From a checkpoint of a small masked image model.
Model: 4.62M parameters, 48-pixel images, encoder arch vit, encoder norm layernorm_no_bias, encoder activation geglu, encoder patch size [4, 4], encoder layers 10, encoder width 192, decoder width 128, decoder layers 6.
Training: adamw at rate 0.001, 6300 steps, batches of 64.
Data: 122500 training examples, 3.3 epochs.
Rows from block 0 of the decoder, named by matrix and row number. Each number is 128 + 24 x the weight over its row's rms, rounded and kept within 0 to 255. All counts start at 0. After the name is the row's rms in percent of the matrix's.
# fc2: MLP down (decoder.0.mlp.fc2.weight, 128x256), inputs 192-255
fc2.4 095 [119 114 109 147 127 140 129 136  93 106  79 155 119 107 113  96 115  87 147 143 149 124  94 134 122 154 140 144 129 123 117  98 119 157 146  90 106 131 149  84 151 107 133 119 157 133  94 114 123 128 119 112 151 171 130 189 163 139 122 114  96 107 110 107]
fc2.5 086 [124 108 135 173 130 139 144 130  87 109 123 155 133 121 165 152 141  78 110 130 129 129 106 163 112 150 157  86 127 137 119 107 129 150 157 146 141 151 151 111 146 148  66 148 143 145 108  83 183 115 145  91 108 163 117 171 158 137 128 112 138  69  95 162]
fc2.6 099 [147 125 145 122 140 148 110 131  93 155  95 105 129 158 109  97 141 185  81 149 146 134 129 126 105 102  98 156 148 129 112 160 191 144 154  97 168 157 151 115 127 126 133 128 132 147 154 145 159 138 114 163 152 118 169 173 147 120 180 141 149 176  80 155]
fc2.7 091 [119 116 127 144 116 121 173 152  97 143  79 143  97 154 135 131 132 111 112 144 114 136 129 175 128 119 110 124 141 144 202 101 133 102 111 153 141 147 111 125  99 142 111 138 154 116  81 132 117 115 147 111 122 147 168 164 136 132 100 117 139 105  51 158]
fc2.8 100 [111 144 117  80 111 132 141 144 167 133  90  89 142 206 135 148 137 126 113  96 123 135 120 155 133 121 131 118 120 138 143 114 109 112 140  75 170 167 163 128 109 146 103 127 137 170 119 108 138 117 163 109 121 116 121 123 125 128  59 145 157 143 138 136]
fc2.9 102 [127 131 120 158 153 118 112 141 138 115 129  99 137 119 138 144 158 141 125 121 115 111 113 134 132 122 127 141 137 164  87  96  86 119 160 118 129  77 156 219  77 125  48 150 122  96 120  65 136 100 143 100 130 116 125 127 125 112 132  87 112 149 124 123]
fc2.10 114 [144 134 135 106 124 125 107 123 143 177 135 180 152 157 127 111 134 144  97  92 136 149 164 152 146 132 126 128 126 143 113 174 107  87 112 137 137  86 167 125 131 131 109 120  92 135 180 135 104 132  45 125 117 146 124 120 123 145 136 132 119 129 101 148]
fc2.11 095 [100 144 142 120 101  87 126 118 106 122 117 152 114 131 107 165 128 126 111  90 132 117 118 121 123 103 148 109 114 122 133  87 116  93 135 130  93 158 137  61 155 130 114 155 160  98 129 106 143 109 179 155 146  74 131  98 138 133 120  97 172  87 134  94]
fc2.12 099 [117 128 140 118 128 156 122 138 153 131 123 199 124 159 149 167 121 134 147 132 154 123  88 152 132 168  90 152 142 158 121 130 138 125 121 126 164 133 148  81  99 159 139 102 106 183 150 115 153 121 143  97 127 125 158  64 106 119 121 110 138 128 175 135]
fc2.13 104 [113 148 126 135 125 107 130 145 118 130 125 124 115 129  97 116  87  65 101 148 164 145 151 135 135 147 121 133 111 145 121 126 112 124 134 111 126 138 103 132 108 128 112 122 153 113 150 138 103 135 134 185 104 145 150 154  99 141 154 156  92 126 121 165]
fc2.14 105 [123 139 140 147 147 156 107 124 141  98 126 113 119 128 161 101 124  92 155 130 102 154 167 131 141 152 140 128 133 122 123 131  93 102  94 114 138 172  99 136  66 125 111 141 133 127  78 155 142 125 142 120 148 128 183 100 128 145 119 133 132 115 132 149]
fc2.15 096 [109 145 141 169 167  77 138 122  97 142 118 145 130  99 129 138 121 103 123  62  86 119 130 131 108 120 155  92  87 113 142 166  94 134 110 149 128  90 143 174  75 113  90 157 136 169 135 171  94 125 177 157 160 124 160 162 163 158 151  98 150 103 112 155]
fc2.16 100 [128 115 125 152 150 115 140 114 180 161 132 109 169 133 157 149 151 115 137 136 128 123 171 163 132 131 118 176 117 137 110 150  95 142 128 131 120  40 107 117 160 117 116 126 103 194 185 120 127 122 155 156 158 134 138 110 130 128 161 156 101 125 173 146]
fc2.17 105 [140 126  92 178 132 165 127 138 124 167 145 156 138 108 133 120 165 151 154 153 132 145  93 100 125 121 120 128 132 114 116 153 187 106 121 142 156 163 103  93 125 117 153 109 142 124 134 136 109 163 149 155 111 151 137 123 134 127 140 191 113 158 145 116]
fc2.18 094 [138 132 104 121 131 130 103 128 156 132 129  65 107 176 123 161 155 135 116 114 105 123 149 128 133 119 146 132 144  94 147 137 181 132 109 121 133 100 114 100 131 174 140 139 110 104  80 131 173 135 114 123 169  76 120  89 141 133 127 100 155 125 133 148]
fc2.19 099 [123 140 117 101 157 137  55 135 134 115  80  86 102 105 122 131 128 102 111 124 132 126 158 126 128 149 139  72  74 136 117 146 145 110 115 114 107 148 151  50 146 120 131 137 128 147 132 141 120 117 140 109 140 118 126  63 153 150 125 134 138  85 146 153]
fc2.20 122 [117 131 146 126  94 111 132  94 133 126 146 139 146 113 112 125 137 168 129 129 102 104 143 135 133 134 111  98 135 171 108 139 134 149 182 145  90 164 189 103 138 135 118 130 120 124  83 119 146 130 142 119 128  78 114 113 140 145 154  84 116 126 152 102]
fc2.21 098 [157 149 133  96 131 143 142 120 164 152 121  23 155 122 150 137 131 188 163 115 129 143 118 140 133 143 114 133 124 135  94  88 108 119 131  99 143 148 131 105 137 116 151 104 126 190 134 158  90 122 106 163 105 123  67 168 110 120 184 140 112 176 148 122]
fc2.22 102 [102 122 140 111 133  72 192 125 107 104 127 123 105 121 132 108 116 156 113  95  93 146 120 123 141 131 166 155 110 131 110  88 169 111 130 100 117  98 101 119 104 103 141 146 154 119 164 142  87 132 118 113 109 105 134 133 140 139 165 122 143 112  94  99]
fc2.23 101 [140 143 126 130 131 145  75 139 111 167  90 152 114  96 137 112 168 130 141 155 146 110  99 130 119 141 136 152 139 123 113 122 168 108  70 145  87 118 161 101 122 128 131 118 145  97 168 158 117 121 141 125 147 141 146 100 132 134 146 119 124 158 156 128]
fc2.24 108 [114 137 126 120 159 121 112 114 163 158 119 111 118 136 158 112 177 186 113 137 159 144  98 117 117 161 118 158 121 136 102 145 162 115 175 128  85  34 142 134 133 118 121 100  88 144 118 113 103 122 154 122 116 114  94  83 117  96 121 160 144 168 129 134]
fc2.25 106 [135 155 130  63 170 126 108 133 174 119 122  42 173 105 120 134 118 130 137 111 153 121 157 114 129 117 116 156  98 127 114 123 121 119 147  84 109 128 161 124 128 120 121 126 156 158 142 103 153 134 164 148 128 138 109 196 113 129 114 130 125 115 113 101]
fc2.26 103 [124  98 120 121 112 136  87 133 152 142 136 168 128 143 116 128 130  90 129 140 176 109 120  91 134 179 113 105 107 115 113 148 184 132 134 188 154 200 137 125 132 132 117 131 112 137 165  98 153 123 161 108 138  99 126 141 122 109 108 149 110 125 146 149]
fc2.27 120 [115 115 132 104 190 142 133 116 111 137  98  97  95  83 135 130 132 126 121 140 142 122 111 104 108  96 144 105 109 145 117 151 163 142 178 155 140 113 185 138 132 123 121 138 138 140  88 162 156 133 195  88 104 153 128 100 121 124 132 103 142 128 158 100]
fc2.28 099 [100 123 121 153 142  82 139  96 146 102 119 181 129 105 152 112 113 140 113 120 120 115  84  92 145 191 117 136 116 125  79 155 112  92 135 118  98  97 131 155 121 131 103 112 155 128 122 106 109 134  96 121 127 153 114 111 112 112 137 129 141 131 129 159]
fc2.29 093 [144 113 126 111 137 132 116 138 149 134  94 141 112 113 154 172 116 105 138 168 112 137 124 123 145 143  98 121 109 127  82 100 119 119 135 145 171 158  99 173  92 116 143 110 137  96  84 129 132 147 169 138 126 105 137 143 141 124 124 161 140 142 160 125]
fc2.30 106 [133 126 110 156 150  99 115 172 135 146  90 131 127  78  85 129 165 118 159 163 159 144  88 181 115 103 113 145 116 111 129 174 109 136 133 135  99 106 146 120 165 139 154 128 159 137 166 138  91 135 179 134 166 187 118 138 116 143 155 125 125 136 127 146]
fc2.31 103 [136 113 122 110 154 143  92 139 141 135  95 159 120 155 122  97 113 114 138 159 131 133 102  87 136 160 100 113 124 173 111 101 174 127 158 123 151  84 136 136 129 142 149 130  82 130  97 114 154 113 107 157 141 127 160 177 129 115 123 138 103 154 141 119]
fc2.32 123 [134 116 134  95 101 142 156 124 148 162 141 162 113 162 134 131 117 130 119 136 112 126 116 139 137 138  72 160 136 143 132 151 150 108  97 134 121 156 114 119  94 130 123  93 120 123 147 133 139 143 119 169 107  93 125 100  98  84 120 151 117 153 134  89]
fc2.33 099 [152 131  90  89 109 112 105 117 126 122 125 176 137  83 110 125 125 127 103 142  91 124 154  91 139 128 119 125 122 106 125 147 114 137 136 113 138 163 121 103 127 137 150 134 136 125 121 129  81 137 134 186 125  81 136  64 172 130 114 127 145 151 161 125]
fc2.34 089 [119 140 135 123 153 139 124 137 170 116 130  95 110 120 118 121 140 127 112 135 139 143 110 146 147  87 138 101 125 158 167 107 146  88 173 149 125 124 138 103 118 117 127 156 127 151 124 124 104 100 161 136  84 137 148 122  71 124 111 134 126 128 155 123]
fc2.35 089 [120 133 147 181 142 122 148 138 150 143 111 150 126 153 134 119 114 124 158 128 133 131 162 139 126 115 105 128 105 134 163 135 130 118 111 148 116  76 134 109 111 101 116 112 114 136 167 111 162 124 208 122 123  99 141 118  65 127 124 153 120 135 186 131]
fc2.36 078 [140 133 140 128 119 134 152 130 140  88 129 101 140 143 133 129 127 138 114 127 107 140 138 131 138 143  97  86  92 143 123 102  97 129 115 159 114  60  85 143  72 125 100 158 126 159 135 121 167 121 154 151  99 105 119 144  88 122  78 169 130 143 180 106]
fc2.37 106 [138 125 119 124 125 109 105 133 109 165 114  94 121 111 124 123 133 145 156 136 125 115 109  81 112 154 112 177 117 131 101 146 100 159 127 127  96 108 118  93 125 152 133 106 177 115 130 139 111 143 147 175 178 113 136 180 143 107 125 127 115 136 186  99]
fc2.38 091 [126 116 127 136 145 129 148 119  74  97 111  83 142  79 142 137 125 151 103 109  75 122 137  98 138 150 142  74 121 130 102 117  99 130 127 103  79 177  74 150 106 116  95 145 148 132 113 151 152 133 127 117 110 128 124 130 142 115 111 125 145 179 122  69]
fc2.39 092 [138 114 136 150 107 137 142 106 109 129 156 160 116 137 161 130 124 172 132 102  99 109 156  94 130 174 163 107 131 144  96 127 150 123 158 118  95 141 103 167 127 134 115 143 185 116  93 128 105 113  80  92 123 141 115 117 145 126 139 121 147 126  94 108]
fc2.40 102 [147 112  97 116  92 131 111 129 115 157 144 107 150 153 132 139 160 182 124  99 146 125 158 103 127 115 125 147 126  94 155 123  87 135 166 125 141 123 106 123 178 141 150 117 113 103 163 141 159 128 141 148 152 112 115  97 148 108 153  98 144 121 122  81]
fc2.41 117 [138 102 131 152 130  82 178 145 135  95 112 192 102 158 142 153 123 140 114 136  73 134 145 114 123 107 136 132 144 109 156  41 152 138 191 117 109  83  58 137 120 130 129 152  95 102 131 123 140 143 169  78 100 114 107 123 123 132 114 138 147 132 140 118]
fc2.42 101 [124 146 117 144 106 120 122 149 117 100 146  95 107  72  95 116 123  94 121 111 149 103 104 118 138  84 146 137 139 123 167 186 142 119 129 130 128 183 147 106 113 126 141 156  88  97 110 135  86 111 122 145 116 163 175  82 123 142 129  82 128 101  81 115]
fc2.43 098 [128 137 112 128 140 113 136 109 106 134 116 178 122 142 108  86 121 131 118 117 144 150 122 173 129 121 131 121 130 122 119 126 110 132 119 131  99  59 123 183 150 120 138 134 147 182 130 138  88 135 119 107  90 127  93 131 100 130  62 170 116 121 170 133]
fc2.44 101 [115 134 140 102 132 126 119 141 113 117 130  58 131 145 145 114 115 157 103 116 134 138 132 146 120 119 122 139 130 129 175  86 130 152 127 163 146 148 167 131  95 128  87 105 124 157 127 106 170 113  75 132 140 154 156 179 141 125  90 120 114 131  99 134]
fc2.45 109 [135 128 122 149 131  97 177 132 128 137 148 150 122 156 131 132 107 124  99 109 120 142 127 125 130 160 116  86 127 105 126 113 102  94 136 170 132 119 104 136  94 107 100 147 101  59 126 133  77 120 107 128  86 143 135 134  90 129 141 146 148 131  84 127]
fc2.46 100 [113 132 149 128  83  92 156 121 161 118 133 113 148 152 110 163 114 117 120  70 123 138 141 147 129  80 150  91 144 132 147 133 104 127  91 119  78 131  98 112  83 140 123 168 164 184 143 172 113 111  78 120 126 125 131 152 122 147 107  91 136  62 112 111]
fc2.47 101 [141 112 112 113  94 166 118 133  96 112 139 203 172 166 140 137 112 149 140 136 163 145 111 124 139 139 114 116 113 151 160 144  73 124  90 128 153 175 111 129 145 128 133 154 100 147 119 105 127 129 133 137 122 139 178 116 112 122 101 126 122  95 104 133]
fc2.48 094 [113 146 141  85  68 129 171 128  86 163 132 158 124 152 114 142 104 121 102 108 105 119 125 157 123  80 118 140 107 141 164 139 144 124 134  93 109  60  96 146 100 136  85 109 136 127 134 142 116 126 116 130  89 132 134 116 130 120  82 131 147 127  76 128]
fc2.49 104 [120 137 137  99  97 139 138 127 148  92 174 162 114 131 166 166 145  91 110  90  80 132 152 139 138 105 150 149 138 114 142  80 105 130 132 135 151 103  54 183  95 132 134 137 114 163 136 119  96 142 123 122 110 123 128 136 125 140 132 146 144 129 157 121]
fc2.50 114 [124 128 114 126 106  85 132 117 110 100 125 106 144  94 124 126 150  89 134 117 124 143 136 122 128 102 138  72 110 139 154 108 128 129 145 115  97 124 137 183 105 137 104 149 131 192 117 164 108 107 134 154 107 148 142  98 146 144  56  93 129 102  84 135]
fc2.51 099 [100 153 113 136 108  95 152  72 153 116  95 150 177  97 125 115 107 128 145 128 100 180 153 149 125 120 115 110 116 127 149 160 121 144 137 116 119 124 126 154 159 121 133 153 126 158 182 148  95 126 101 165 141 124 148 105 139 132 124 140 126 148 164 119]
fc2.52 095 [110 146 140 134  81  70 164 109 128 126 130  72 142 117 147 150 120 102 134 108 166 141 118 121 107 143 158 168 130 115 145 162 135 121  62  72 166 143 155 121 117 121 128 105  97 176 154 130 147 101 115  99 141 128 127 105 157 150 147  88 141 108  70 133]
fc2.53 102 [154 140 113 114 162 113 117  92  97 144  77 124 107  92 120 135 129 128 135 129 113 142 132 138 110  95 150 126 145 111 134 114  96 127 152 119 137 134 177 133 152 117 103 106 140  76 116 140  98 106 148 132 117 176 143 133 163 141 160  99 118 125 107 123]
fc2.54 119 [117 140 137 112 118 152 158 129  85  80 157 191 110 155 144 142 102 117  68 117 143 129 183 160 138 114 161 113 113 117 156  99  99 125  99 164 152 117 103 151 167 100 119 139 116 109 171 110 135 119 102 132 119 116 113 123 143 154 139 147 144 119  55 134]
fc2.55 093 [156 106 125 119 108 109 138 108 120 152 121 124 149 152 146 123 126 172 114 126 105 128 104 137 129 120 127 183 136 119 130  88 146 137 130 134 152 158 125 100 143 142 137 131  85 138 158 146 158 123 113 125  91 112  68 112 121 126 133 155 112 125 159 117]
fc2.56 106 [141 138 139 101 127 108 130 135 125 129 134 112 134 130 123 125 121 126 125 112 156 128  82 153 121  77 130 101 165 103 178 112 151 137 126 132 153 186 146 139 137 151 166 121 128  71 139 106 148 138 156 135 126 142  92 131  90  99  92  94 128 111  94 128]
fc2.57 103 [130 109 116 162 109  72 184 129  87 125 111 166 147 126 130 131  74  99 137 129 115 133 132 181 127 161 123 105 120 121 132 136 122 165 117 134 113 110 120 176 109 132 102 133 135  66 120 141 118 141  87 106 115 102 105 128 131 144 114 143 122 118 102 129]
fc2.58 096 [125 122 152  96 129 158 149 116 121 121 130 148 129 141 158 169  99 135 114 139  87 114 129 166 121  83 133 112 153 131 133 125 135 108 180  78 121 125 119 139  92 150 137 114 124 129 110  97 111 130 153 104 114 140 150 133 166 133 125 103 162 145  99 100]
fc2.59 105 [150 126 109 121 131 150 120 156  86 146 114 158 145 141 114 115 121  97 102 123  79 133 115 137 129 113 154 106 151 110 130 139 115 117 140  93 136  86 100 113 119 138 138 153 127 183 108 124  92 120 114 122  91 123 147 130 155 149 108 136 128 129  74 118]
fc2.60 094 [151 125 110 112 103 111 104 103  81 128 121 140 130 141 129 135 128 132 143 125 121 136 110 150 117 138 131 127 157 126 157 152  90 143  93 102 174 187 113 142 181 141 124 116 136  86 129 129 143 145 106 146 113 144  77  51 137 118 127 133 120 125  84 126]
fc2.61 086 [136 119 140 159 143  90 133 127 128 139 110 160 125 104 139 163  80 118 148 130  92 137 110 149 139 140 123 129 125 134 123 104 135 129 134 124 115 164 138 123 141 121 131 134 152 124 178 104 112 118 146 120  90 146  98 119 125 140 114 138 134 130 158 155]
fc2.62 101 [110 133 124 150  77 128 164 166 140 164 128 144 115 145 120 137 131 102 121  88  86 124 134 141 128  95 119 167 118 118 156 135 152 109 188 136 149 188 150  87 100 134 102 119  98 116 146 103 108 116 103 109 110 124  98 118  57 111 101  90 115 116 121  76]
fc2.63 103 [110 114 127 137  67 105 126 143 116 124 147 135 112 108 120 149 109 143 132 130  93 149 126 121 133 134 133 109 162 125 124  95  97 114 150 128 104 123  76 111  96 157 131 157 163 106 111  83  78 125 121 122 125 126 150 122 117 131 119 142 152 105 106 120]
fc2.64 104 [109 106 136 148 131 154  79 133 147 121 179 156 122 128 129  95 142 103 151 131 190  98  94  72 130 162 174 136 157 145  88 147 134 140 117 151 148 175 129 121 176 128 155 132 151 120  80 140 177 125  69  92 129 135 137 112 173 112 131 104 116 119 121 118]
fc2.65 087 [139 143 124 135 132 104 112 110 171 119 123 134 149 153 107 125 145 145 192 137 140 121 156 156 132 140 119 158 121 138 143 174 100 123  49 105 128 141 146 102 123 140 134 128  84 139 160 141 128 141 169  98 157 111 119  83 109 129 113 105 107  59 126 126]
fc2.66 093 [173 148 109 119 114 153  78 121 149 133 108  98 193 110 106 106 173 145 149 136 121 124 167 122 120 108 118  71 133 107 129 143 125 160  87  95 134 150 142 130 128 174  99 120 106 171 130 140 110 124 165 123 169 146 125 136 121 143 110 111 103  82 138 143]
fc2.67 084 [166 103 124 111 104 153 117 126 108 127 140 110 167 146 148 177 157 126 125 130 155 107 146 102 126 143 161 103 172 125  88  92 134 146 124  96 123 111 110 131 122 142 118 128 110 138 107 120 213 120 112  74 154 101 139 155 176 111 146 104 121  85 114 126]
fc2.68 095 [129  88 106 176 108 111 118 144  87 111 149 135 140 136 138 123 122 107 130  99 175 127 108  94 150 130 202 141 139 122 103 141 139 143 125 142 139 122 108 151 167 129 122 129 133 104 103 110 191 125 114 120 131 155 128 130 163 123 106 129 106  89  96 138]
fc2.69 093 [125 107 111 158 121  90 128 117 103 105 114 179 136 141 143 100 115 134 150 139 134 130 127 122 126 153 131 107 127 122 107 108 130 161 151 121 170 139 111 122 152 134 165 131 161  82  86  90 126 132  90 140 136 129 111 133 137 114 133 122 125 125 137 148]
fc2.70 093 [113  98 124 166 111 118 137 110 129  98 114 111 127 130 134 153  89  99 106 144 134 121 135 170 119 160 132 127 115 129 119  81 115 125 148 143  73 119  81 107 125 115 143 160  91  92 106 120 175 108 131 117 139 107  83 152 108 110 118 146 129 121 109 118]
fc2.71 093 [110 131 129 128 109 117 127 138 111 111 125 135  94  98 126 126 121  48  84  91 125 126  83 109 113 115 174 134 138 106  87 106 148 142 172 150  98 125 107 131 101 104  98 128 143 165 108 133 143 108  86  82 129 118 140 172 155 125 129 105 134 119 115 105]
fc2.72 093 [146 134 122 145 119 132  91 144 123 119 103 110 147  81 122  92 154  99 144 119 109 142 175 115 123  96 130 124 108 112 128  84 174 113 120 153 141 160 159 136 136 137 135 104 152 138 107 123 124 139 189  91 127 136 119 132  92 129  90 146  99 110 147 129]
fc2.73 093 [146 160 103 123 141  90 153 125 135 137 117  97 142 138 128 136 120 124 135 114 132 130 131 159 116 105 133 156 105 112 131 102 137 142 191 154 114 154 143 102 181 119 130 150 103 103  63 158 132 117 161 115 128 125 138 145 117 151  65 136 118  93 174 113]
fc2.74 089 [128 141 122  99 142 126 125 137 112 120 144 144 117 136 120 164 114 151 117 152 146 136 155 130 127 151 111 140  96 150 108  77  99 108 143 153 127  63 169 110 102 103 115 134 122 116 100 106 137 114 134 161 154 127 149 178 116 126 152 133 123 157 158 126]
fc2.75 099 [124  90 125 126 159 133  87 128 156 155 157 100 141 122 127  93 165  84 162 135 167 120  71  86 121 143 146 112 140 139 111 101 148 109 124 170 140 129 132 100 132 111 175 134 141 139 115  97 149 116 101 106 115 141 144 155 137 125 144 130 110 110 127 141]
fc2.76 101 [137 147 134 139  92 126 128 104 123 116 147 151 143 102 115 103 125 100 140 110 133 110 173 141 129 119 154  69 149 106 111 118 129 136 108 130 113 163 138 137 167 154 118 138 170  76 163 119 135 132 128 108 131 163 122 141 156 132 191 119 128  99 127 121]
fc2.77 112 [142 133 165 114 125  91 101  84 158 155  86 110 176 119 107 112 127 162 166 155 158 122  97 163 126 150 105 113 126 147 124 143 117 143 109 147  99 137 153 126 145 109 143 103 140 117 145 114 104 113 128 130 156 175 110 172 117 131 199 132 111 144 127 152]
fc2.78 107 [145 146 111 140 154 166 102 144 106 101 127 141  98 124 144 135 134 124 128 104 130 126 188 116 104 112 145 111 124 117 111 140 127 137 122 100 145  48 139 148 161 133 128 141 106 114 121 146 152 121 195 142 138  90 128 111 166 158 114 115 116 114 138 139]
fc2.79 100 [ 95 144 145 111 127 183 139 126 156 173 157 132 131 152 151 125 130 187 150 135 167 139 137 122 139 132  99 134 110 138 117  80 121  93 131 110 102  53 123 153 168 105 136  86  85 145 166 101 148 136 101 163 157 151  90 105 110  88 153 161 129 183 163 105]
fc2.80 109 [130 132 127 168 125  92 164 109 132 108 140  66 133 143 118 130  71 119 110 117 137 104 161 139 128 144 127 120  87 132 133 136 104 111 135 119 141 136 126  97  94 112 104 157 115 151 138 125 140 134 125  92 123 103 144 186 135 142 115 104 139 127 113 125]
fc2.81 094 [122 139 122 131 131 149 145 138 109 118 133 132 128 123  99 110 117 111 107 108 144  98 160 107 128 117 121 141 117 137 117 149 107 150 125 164 134  53 127 153 130 148 104 121 121 167 122 116 101 118 142 120 135 155 147 106 129 133  72 142 104 114 132 143]
fc2.82 098 [127 142 135 120 136  98 144  90 123 129 140 129 114  88  94 149  85 130 141  72 132 129 198 142 126  96 152 123 124  96 119 193 127 142 143 125 135  77 137 114 116 126 162 139 114 117 153 128 156 117 135 142 154  87 130 134 153 151 158 108 156 112 145 127]
fc2.83 104 [126 136 111 140 131 124 119 125  82 136 127 140 134 144 129  99 127 133 133 147 127 122 160  98 132 166 137 140 114 124  99 160 186 174 164 111 109 114 178 166 121 132 142 112 110 129 198 157  65 140 130 178 138 144 151 118 147 124 183 137 112 106 145 135]
fc2.84 090 [125 142 121 157 144 146  95  91 148 159 138  78 123 116 104  95 117 101 130 122 102 109 165 120 137 140  95 148 126 127  98 101 171 102 140 133 128  92 180 132 181 125 107 110 113 141 157  88 112 114 138 140 104 108 105 101 145 114 207 125 107 151 141 127]
fc2.85 097 [144 115 113 120 155 121 141 113 120 146 126 108 164 145 134  96 166 115 102 141 143 124 116 107 114 153 128  74 134 112 133 132 139 122 118 118  92 112  86 105  73 110 133 137 117 136 128 176 131 139 104 141 130 150 134 125 118 137 153 149 127 135  78 145]
fc2.86 118 [115 121 127  83 155 170 106 121 128  88 130 147 131 135 104 139 109 149 160 129 164  99 179 130 114 121 127  77 105 164 109 170 111 146  81  73 124 110 143 149 110 109 126 123 154 149 124 113 146 126 143 135 126 127 179 160 118 140 100 129 138 122 135 118]
fc2.87 089 [140 129 100 120 149  89 133 159 157 131  85  72 114 122 133 125 181 145 132 142 138 137  94 125 134 132 158 135 141 115 101 142 116 176 129 113 156 166 118  82 131 158 137 137 162 135  42 122 118 138 150  97 165 117 109 141 152 117 137 134 100 112 102 141]
fc2.88 102 [103 122 148 134 140 117 134 140 136 139 128 149 149 142 148 136 113 153 125 142 125 133 137 140 121 148  76  60 127 119 111 177  98 113  60 143 126 132 147 103 112 138 136 138 122 155 169 185 135 142 136  93 113 116 133 161 125 124 119 146 158 105  85 139]
fc2.89 098 [112  83 137 172 141 144 137 168 131  83 136 145 133 135 108 136 110 112 117 116 110 127 124 125 123 160 126 111  94 129 108 141 165 107 118 170 134 153  96 107  63 119 116 152 191 132 154 101 167 148  72 108 125 127 151 182 104 114 123 149 136 122 147 136]
fc2.90 100 [118 118 109 125 116 197 119 102 126  90 142 128 141 155 152 129 120 123 140 121 153 123 158  68 134 158 121 146  98 136 114 116 168 180 152 109 115  82 124 124 148 141 107 153 107 106 134 108 146 119 117 156 189 122 132 180 138 134 142 109 137 128 131 125]
fc2.91 104 [130 117 112 102 154 121 152 145 114 111 147 152 110 142 122 166 138 111 131 120 127 119 114  85 125 134 163 162 131 101 117 108 122 127 106 127 132 134 106 165  79 115 167 135 130 102  77 140 132 145 162 131 114 114  86 128 134 131 110 118 166 109 173 143]
fc2.92 095 [130 149 119 141 134 120 111 127 108 135 116 118 119 152 108 122 137 147 161 165 159 116 134 108 127 141 119 150 133 108 116 193 119 164 130 141 167 134 186 107 154 142 161 101 108 135 130 171 132 136 179 126 178 165 146  77 170 149 186 118  94 134 114 117]
fc2.93 105 [157 109 105  94 125 179 107 156  99 151 130  69 146 129 113  96 170 156 121 152 135 117 107 128 109 140 111 152 136 122 101 162  95 160  83 152 149 142 139 100 153 128 132 150 116 163 120 126 102 112 150 131 172 163 115 125 146 133 155 163 118 144 155 151]
fc2.94 103 [138 122 137 138 102  73 121 106 135 178 109 140 113 108 122 120 100 108 153 158 162 130 102 144 139 162 118 143 133 124  87 154 124 139 147  92 128 140 144 162 164 111 155  76 117  92  92  94 120 122  80 145 146 166 115 118 139 103 115 123  95 150 158 132]
fc2.95 112 [125 144 106 118 146 157  99 150 124 100 126 108 156 116 131  74 158 138 166  96 132 124 133 118 131 133 117 124  94 144 161 128 155 143 132 123 137 164 100 114 110 141  92 124 150 125  67 137 145 136 106 137 156 150 163 189 110 112  99 122 126 129 127 129]
fc2.96 124 [151 159 151  97 151 161 128 147 111 163 119 121  98 120 110 118 135 145 119 140 141 131  96 145 107  91  95 150 147 146 147 145 157 122 145 109 141 165 143 124 136 126 138 114 159 150 118 137  90 130 137 132 120 161 154 145 111 130 169 131 107 163 115 136]
fc2.97 092 [ 87 116 165 148 173 133 115 131 142 140 165 185  84 112 117 100 132 120 133 138 139  91  81  62 137 168 125 155 143 160 108 146 127 111 123 149 113 161 124 133 148 111 160 123 139  97 105 141 158 149  85 131 103 150 116 121 125 125 160 138 129 136 140 127]
fc2.98 090 [109 185 131 130 133 120 134 128 152 146 127 128 119 150 101 118 129 122 133 115 121 114 124 144 139  98 101 115  82 145 159 184 131  98 107 144 116 134 161 130 110 123 104 137 119 132 138 145  73 144 130 143 122 110 128 121  91 140 137 125 120 126 122 132]
fc2.99 088 [134 156 145 175 156 149 108 155 157 162  98  84 116 128  96 137 136 134 144 135  65 118 149 149 139  84 101 114 110 141 168 158  76  80 125 146 104 178 153 139 111 130 105 124 100 145 143 173 101 160 161 130 156 120 145 110  94 127 143 146 105 134 132 111]
fc2.100 078 [160 125 116 166 152  98 117 117 100 145 159 107 152 133 151 136 139  96 139 184 136 115 130 119 136 141 116 141 172 121 130 143 109 170  93 109 140 138 127 192 131 153  95 134  71  85 125 134 140 132  92 116 190 122 151 106 179 113 121 100 124 122 124 172]
fc2.101 081 [110 108 138 126 181 140  98 118 128 108 143 151 115 136 146 154 121 114 126 152 142 109 150  95 148 153 164 157 156 126  69 110 144  97 128  78 137 102 132 102 198 111 109 101 121 151 133  93 149 136 100 110 110 129 144  91 137 141 129  86 155 131 155 123]
fc2.102 091 [118 116 102 115 110 156 143 126 101  87 169 134 121 123 152 143 135 125 118 164 128 132 132  98 133 148 142 155 145 127 118 115 116 150  99  79 160  61  98 145 147 132 132 142 109 100 119 122 136 124 179 127 142 122 126 125 165 104 139 107 148 138 157 150]
fc2.103 089 [132 117 116  72  66 153 146 118 107 151 161 115 120 110 138 165 133 138 129 136 154 132 106 115 124  90  99 152 138 144 138 136 133 139 126 145 123 132 180 147 107 129  99 132  99 116  83 169 159 137 106 119 135 125  83 118 147 114 120 101 133 139 132 110]
fc2.104 099 [137 120 122 106 113 154 138 131  93 156 137 114 150  90 112 108 140 161 134 126 115 164 107 129 132 100 146 147 130 106 169 162 139 152  97 149 142 190 123 148 154 126 119 145 181 127 122 119 162 125 111 135 123 158 104  92 113 103 103 181 133 113 141 125]
fc2.105 096 [124 150 126 104 100 131 140 140 137 135 110 129  84 125  89 149  99 157 131 138  58 140 114 173  95 123  79 178 130 127 137 162 145 147  98  72 138 183 159  92 145 120 143 101 178 152 154 154  90 125 139 105 112 120 117 125 137 131 111 121 123 145 143 156]
fc2.106 090 [127 128 142 166 125 103 161  89 178 107 170 138 182 195 123 102 121 169  98 134 118 156 152 176 125 130 118  85 117 139 163  85 115  73 135 145 130  75 104 121 156  96 125 159  83 124 148 105 142 139  78 112  86  67 144 144  92 138  92 142 125 124 103 119]
fc2.107 097 [108 151 129 158 175 103 141  74 138 105 132 154 132  95 156 128 145 145 147 109  90 158 139 152 137 112 134 120 112 131 154 136 120 120 122 108  88 192 162 151 140 114 100 121 143 126 111 111 101  93 149 165 136 140 114 118 122 129 112  95 150 137 116  79]
fc2.108 098 [140 130 120 154 159  75 142 134 132 136  90 146 108  94 122 123 128  93 125 152  87 144 122 163 132 146 121 160 116 102 123  85 117 157 118 122 118 114 121 122 105 103 158 133 136 110 156 184 100 119  68 141 156 159  54 167 150 149 147 165 116 125 103 109]